Rows from block 3 of the text encoder of a small text-conditioned image diffusion model, named by matrix and row number. Rows with one number belong to one neuron. Each number is 128 + 32 x the weight over its row's rms, rounded and kept within 0 to 255. All counts start at 0. Numbers have three digits each.
After each neuron's rows are labels from the 100 texts, of 14848, where the neuron reaches its highest value: "fires on" is the input token at the peak. Only what is clearly more common there than usual is listed. The data: rendered landscapes of hills, water and sky. In brackets: how many of the 100.
# fc1: MLP up (text_encoder.blocks.3.mlp.fc1.weight, 384x128), inputs 0-127
# fc2: MLP down (text_encoder.blocks.3.mlp.fc2.weight, 128x384, transposed), outputs 0-127

fc1.2:161106087128118161140141149095088109160153148104178014139134140192129147177135105150091089067117150046128138131144139091106097167163148107118158125076128181131126146122147113160124137167119169087095118148111170103099179128096124122146200137140071101107133116170158192130158146109091124113157077156123136194022162154152101136130180112111112109113138115123112131165088123143103093123120
fc2.2:062171177129142072122121102162166160082107094117082237123135119071146109073125160115141158155126128152133126130110090181138152079095101134142099122178133068144128104148132123101133119101117084164167161121157098159143081101133151141131067114104179147130109140069087043138090098169177146128092181105138126077226089099133152139135092143131138146141105136139133121128173151140150142142123
fires on: "sunset" (100)

fc1.355:140135166108172090155163100178152124173142042078132139138077079114145065158137175076054117106178146117120138157140145145113146093195108171074116084093144117132106157109122121160088156168119165179114107113132166063087163118150131128161155150136146128087117103159175075156177172081152127145118122133145092105121175100115093126145084106131094155099098186155186150109079144135135115085124
fc2.355:129142123116087155088101148100117148064103229197133105110172164137106174095098090139175140159075125116139107072109085119127132123082111057172128153185118147123160072129095102094153129121100112078136139115147102196174129131102129163105100139124129114154162149101091164119070093182111156123125173122102134169119092126164152117099198163124153101143151093108042111117166129111107162164132
fires on: "noon" (100)

fc1.70:152109178174118177192115112153172179164134158104157086127131094126172090105079098090061093131090081146048099094168172069088148114176197125077159147155132119124118066120078128148095073144105156146132159069167131147149149109124139146157101232124148160102144123137094104140114148163086167130148112097116104146175164117132123112094158074142136133163128148119128147128129126093116094122107
fc2.70:131121100102089080044142100097102127087151101130109135124168202142101155147169139128154138141123218121183153136058094209155117111071112118174134109093098145111102157154145114121183170121105064114176100141123123090114135138111118079131154044121109125116121119119115185162179113092141100148096190113117148136107083119117162148171142151130077148107128127163126054130165118168119104136162
fires on: "<end>" (100)

fc1.181:147153083153103144114186145109080089096094119135113127118137119154133128105049103174198139146109156105116133097064142176171142192128164144152094176093133115107120155154174120141093143204177076121094108123190147122086064117120130096131151078137182142155101136115104145128116180154142126132068183124195135104133121129152083098051118148127136084103102168166094116130105120092098083153154
fc2.181:094090151108127128144077094104186142192138159138177145178116124133108130158134133096061098105168121145135087182200136090124110084088084111101168091135126121112123099092092158141139115063127179127147173141111127157148199130112115186124105122123110098089175111181159143082135039107105128135178099142068091155119103145100198165166142146091146160133181112066136147114127117125124138104093
fires on: "sunset" (100)

fc1.271:139146118162137113101093085122054141170140194135097073101143175170147106122117158077169172123075175113085131146195084092117079170145161113156133091117110177118130137146147101126152117107164110117105138113114163081075101149103109164068140118143150117132164126124150203115116145187104168138094167157113117121095128175094142159122180086103147096207169081088128142112055140106125133109172
fc2.271:138099139090141135135149170124185121077121080122174197133089082098095143133185130168113133122166094135169119112059201173135171100141100145094114179162172056127134098106111145137099116131096154124153120151136094174163159084156183099163120118132121152132074122138088066164121108100119082113155102096142133161137131103164088130130066169165109167037099135143115100146185123136113105140079
fires on: "noon" (100)

fc1.226:166112140101158154174138124087140164141113106163152099140144164090117151145138140079129112177034093105146084144112115147170162079087103045132162138180132114102147120070120118109119172128096124131124048118160185153120128090147107173190118107149115144113127098164113112174123163151137180121118086106091098092082078075166138150192120092093134120143149194138137146132091144155199151092107
fc2.226:085125112155087124070101134160118093125133156101151121146104098172142121095121157175097152078206141151114167083161138125106122189157150205131114109079148144154115117157134111163146107105149120115138210138109084115151137168129176059087129163104148098136141136089117128098124107119135090161139199143173143134159191161103143141092114154177123144109095046124127082118158092050061116139160
fires on: "," (100)

fc1.174:119140134098149119139172111171188121188116162081143182089153158158173082103127136122101156108147112144152105090141064076084097102171128090079122143185114093137102167121108147176150116102065121113184092131099115103121126137100156064145188168110150118137117137113097137184109120162145122153130155153187156146081182050161120126106190079153145106135148104069068118118141129130073138151164
fc2.174:130100116133113126097104162095078153071136084198122093161122112081083163139147155150167111180095157102130122134122184148132145125077124150165153116090109140122132102115163074084127130141202134189054147119134149141133111084134100183113079098141114144144134130147178136065165147088096143136120085107072096131184084187125155132133081156116092127131093146201207136131128133125191115091108
fires on: "<end>" (100)

fc1.1:096108101185123092132100127105083162129079103182135135120131150158149167136130101185124108114150148120149137126107066192212146092109158076089167100084128058130116144149149101117139094107141145098100132191154130090148097138074158147138144111087132169095126126105107198139140132050103101124082078120152143146113180145150122127129139147139218140115080149176125111184096105101080102126189
fc2.1:152166164097135143120131123153182113120170138079093150132137117097113104137096143083123146144124121130128093125147182071037122160135089176179088154175145178118157120100127176137155160150113093169160113038114114192077136128183102118117099141177103090170148133145158077098104104186141150155175147150115123110146072108088154144118102116101061107162169139089149151090141142157164176126070
fires on: "," (100)

fc1.78:096151178121179088125019142131196136143137157126137095134109099087115128172135146109115132155102167145156061161102088114065151080150151153122131126126131153118097168106065156124035142098144156130152115133127112121180149134143198145168157157137100110098104181101145123141094106125075158167164120127131123117143138125117147105090159108120033161184137098076179145099128148093097132147173
fc2.78:155093125126089171124240145155106092121126099142104169141135168140174113063150083114117121109116096109115188102189177179168107138120091130176155154130131095144124108194167105090224084136121117128114114122114138116101141125157128141089108083143167154170181060153137131138124135132167121082084147084101121155067110130104097150114097174141173106078120157163122075137119126150123129095077
fires on: "noon" (100)

fc1.272:114178112168135143135135133127178128191175098129093139101159145123094119143146130160114087064109116088176118094111031117157122079130158173188112149146144135183126143133149146142088112125117093086115073117115096119143164088155122135104160113121104186113061108132121083156142098130125191200133118154091097135074110133187178107099173114134119090106123174140169122180132173047095116116163
fc2.272:083136193148149088121109123142109117169138134117148062192171142157136130146092102127141188158124138088069153195152148182102152191120114111153121093155110095087120106076155165085159145104127115079161161177158109116085049114125124103141100139121131083136157107184146148196147123187110132037185117119137192165131100134147114172086118159118158147118107144090086154138142145126136105144140
fires on: "sunset" (100)

fc1.259:046126169175061165108097131139115102125165191196152119084154151118156074111056072140163132176128125112150133172151105109076137137130089167137130141135120117177126160118181080107150119113162124130175085162153112125138142105158155174163145145157156095162164119132092136156075163099123091109124047128154182102106126114128158138134074090115148124159030170106138095144117120163150111124108
fc2.259:134104049170113135084110106084119102102139150169091135142106138142106168164140146110088135156151154131143122067141151136168144125119107138164062098101092089140132110141109181102173222106134116128071111121074162150077101169135108122145082100162139105136115198140102178128160147178115125178142166115112103182103167113087185144112099149151122117145105190138177179124134121125079167091050
fires on: "," (100)

fc1.189:134169169158168081099091113129132130169150111078126143146147142118088133069093082122146094086105195130104100074103074147141172154145130138165152085171115156152130191134102128178132080098111083175089134120149146149142137171148136191106155124128105151175123104144157082091147125096121164134119085166112093082111174111207116139158150153063069147092094176122125097114123199080096106106104
fc2.189:081161130130086145189134124172142112130140165135191107116129126161157112202149183099140184123120077069106156165180182136153080117114144108122092104110143135121149100074153100073098145159088122070135132149142091133105135110133131036110126130126128117088133136136093153187158114148091144062156168118107161207098095121120143160069108098170216075123145101109129123132099089113118130130143
fires on: "sunset" (100)

fc1.51:136104105140136103060182165091165145144170062108106145186161098101127098087159128078116146110146094156138113124134151095131079097130111154087134186200153104126122108153096175159162145105158077091083059136131116200085121097119142070143188123177063120172145154135134112162192117118169099107110088132116149162080108103109147130143150147070137108137143174181128119105154165109130103092158
fc2.51:076149157121129116182103131156058095145108170106128089133091139173128168164125123203152100154105173097106152161125104131129173115144160078151108079106127169132118150077159121118113116161100168117165184137174103092156149172101097170097096151042155163116085117150124105132057113163087137117172154153107131118130126160124120137086116108223161169104091091065147109182095103139109143151109
fires on: "sunset" (100)

fc1.200:085164132115113125153125080132168190202080124089138181105187144140096066141174136113126146171089153091109148149175052103084186112127139125137156180123099107172108140122124147094034131098123143147207160121142097161111183172160141096084131105108134126141137092155101198155111108091130166097146148104142166153109112114094126138095152084141140124120161092102080108122147117100141144159069
fc2.200:177094164108149130095153181119096107034134145124056103143096100126121148095118109166167114067165106130137132123066138134168098152118110136149110103130167105094140101109123101181183155130124142156089099157115134087124063105092128172173083147166110109134095150115150075131217193140105121183102082128088123131134180150159120100129117177151076126164089181145162174147140138102118125088171
fires on: "noon" (100)

fc1.235:101130150141144126106095085205177120156109164090131146175124102173144156130074119168150142134138196088152169135135160158134133107111070127109068146160183092118111136101100096113102156118065136099115137079161155134114147134161065120123101109142056156124083152180118146066118084165087104046122142149140179082115156169119145154118138097137161119131169212164139143131091152112186107114146
fc2.235:168108127145066056165135167128200157169114156149096093162121093156109137131130104135128119123102122127087169098155100187124110085150142094137101206110067068162116144074153183076100093132118135143164124116097115108152174096097128122149108129113154131154149101117192153140106138141065139113179163169128150118109171136042135107120153086095081135122117123125164129170163154090177057105163
fires on: "volcanic" (100)

fc1.298:175117167151214164140111169071086147118152173120132141143163111126135116138073112152104089129105083126171106057079099152132155130101119136131180173153119077139145160133096100167092146105124077144101144156105108084125086151093140133116050139104164072167125171111133100152139140143045109080108129118090155088116175119164144102142175164133100135083098155104157165196173146145184128148095
fc2.298:094089124137057120115164061189172135151078078166100138099119155134095121135154133127147163132158181121100163176157145118130107124155122156128082099115127191128126114111149175083186122142137173126161115077149141180105146142153107120132191133146111176081123074137140168102148114087200146192144119121186097176155082125084101148089059100104136109163178096146101129083090102117094130117164
fires on: "," (100)

fc1.366:044190125200085080116069139137118124213164127135099152091143127141108092122122128131131167099124128101146132148106085126109126068143107159127134073195172175153132136115134086140135120139118111129148087145164107182146124123142105132127155121107076161097125141193142107212171160168122166193147117201114078142096089120138111129075131136141154093172102155130162130161143159099068100094151
fc2.366:094162192149155165135106105125157109140141145114124085176162124141121137146107148137137111154118154140173160078149075157108169131131130086114178143134081093102112138051140137117134106112092088118139202157154128155103136069105112141127122097088117117135156096166107181196142164100083147106220094147136168223102133098188138106078153170141168104084068179075130122128115137110168133120142
fires on: "sunset" (100)

fc1.190:061171169118156143125086053086114120163156138186148115157092169136196120151161128113122136143119145081146140111114144070124136130135140152143111142145157092076134179145128109077121137104139100162151143175107078197084159087127176097127150148117112122164178191124122130132121103164129200123101023125136115128122152133141145146096137141159082165114108153131112083073097156066189152098173
fc2.190:093169186090102076122168105093187135128153087141126077131031174142135163142085067100097138123125134111108174131074143124152108122076136135133133110094142162107178129121139149126076186114147119125148107179109128105136126104066117106102187130149101156072102112140103128147162054145141160115131143130118111088158141144113118123147123124165108175102214090135045122152138129191190108128170
fires on: "noon" (100)

fc1.349:150122079146153113108078125151191084106162165169129153115114162064159131096144104120108146114066161127094114135143120119127122135145139092106193130156056120159090174068073091144202115120120199125151142133140150168114104118091101161094185157126138118134202135083110122110093167126085201150142089077137124204114134093174145135134118140131164120100097153137126110130186115121131133052100
fc2.349:114093128147119161100135092111122143141095137084124166145120122179119146108145129103146134113167117122138131132125157075145154118038140157172075113115197109071151051203165153119109143154139032144116105095171107106110096104167143076192103105211152095160093155157141172123124155133157040166128107149135138103150138148094161130127105092149112152118131156125137187148090084142135125181099
fires on: "," (100)

fc1.339:149075033118122121201132082080129078173124122127143165141201030137072129101115094098133158108041171124145160119135084146179115117144112154118151084129098092137088141159147124150165155131142142108186140157094096117144150163159150170058149105037120139144161171079111125116139138113173146114144138140128115119152143110150132136158076163129133084156122178133133130108104133145140122168097
fc2.339:095217212109121130091119180188101180083137157147089090112081210116180118160141159163098098151200071133125118153100171108100137158117122101151109166128175167097184105105107146107083115137124144154097117091162158151113087084124102092177101141190138103134107052183118143151129109125094118152138113145129150133104093148109151117085166112148115170097137081136118111159142107110114139092145
fires on: "volcanic" (100)

fc1.173:074164157148115151154115125079157103151111105098087204115165094101052098133175143111177158079124179133117121147097050139213160088198085136167164092163179110146116097108159096098109097130109095163145098106166125110076142133155096156167173137155138096196147109102109101151159112123076150169117138168090153138134106122125147179106146130112106160080140172089142101101112127098118120151147
fc2.173:147124120160124076098102118171181124170085146165179084152151153168186145134090070081127151126114103098100132133133141110057095170110135112093098089112112157138135204097176145100092154133147111062133161180121099155133108149094144087088103068087065077128163144202131150138155111163118128114173122158116126125089103097170155176071130160096191104165110097130108111131155129143107078103116
fires on: "sunset" (100)

fc1.37:161116176141112155169124047123159141093141125162114211110120116100072136143029124094159109168150118128135173139121099131078145115104154141125093101147104139115132107152145103112128099140145087069145091079093130102110158110174128136100176128158106188141129206122090091168174151168186101123137130110116101163117123084144142144096175112162159081209166124140119104096109075174104142078149
fc2.37:133101098106159104059156178135080123172115136106150049118138129174212107126212141152118097078083161136127096126114132094147122122165133134125150182129138057129094138098113114170148197123095167150121157179154129132132121144113131082158082118096139103093123057092135150094093140067108141133101113127126124125110138147114137113157071114092097179062099111138138144174146175083185132182095
fires on: "<end>" (100)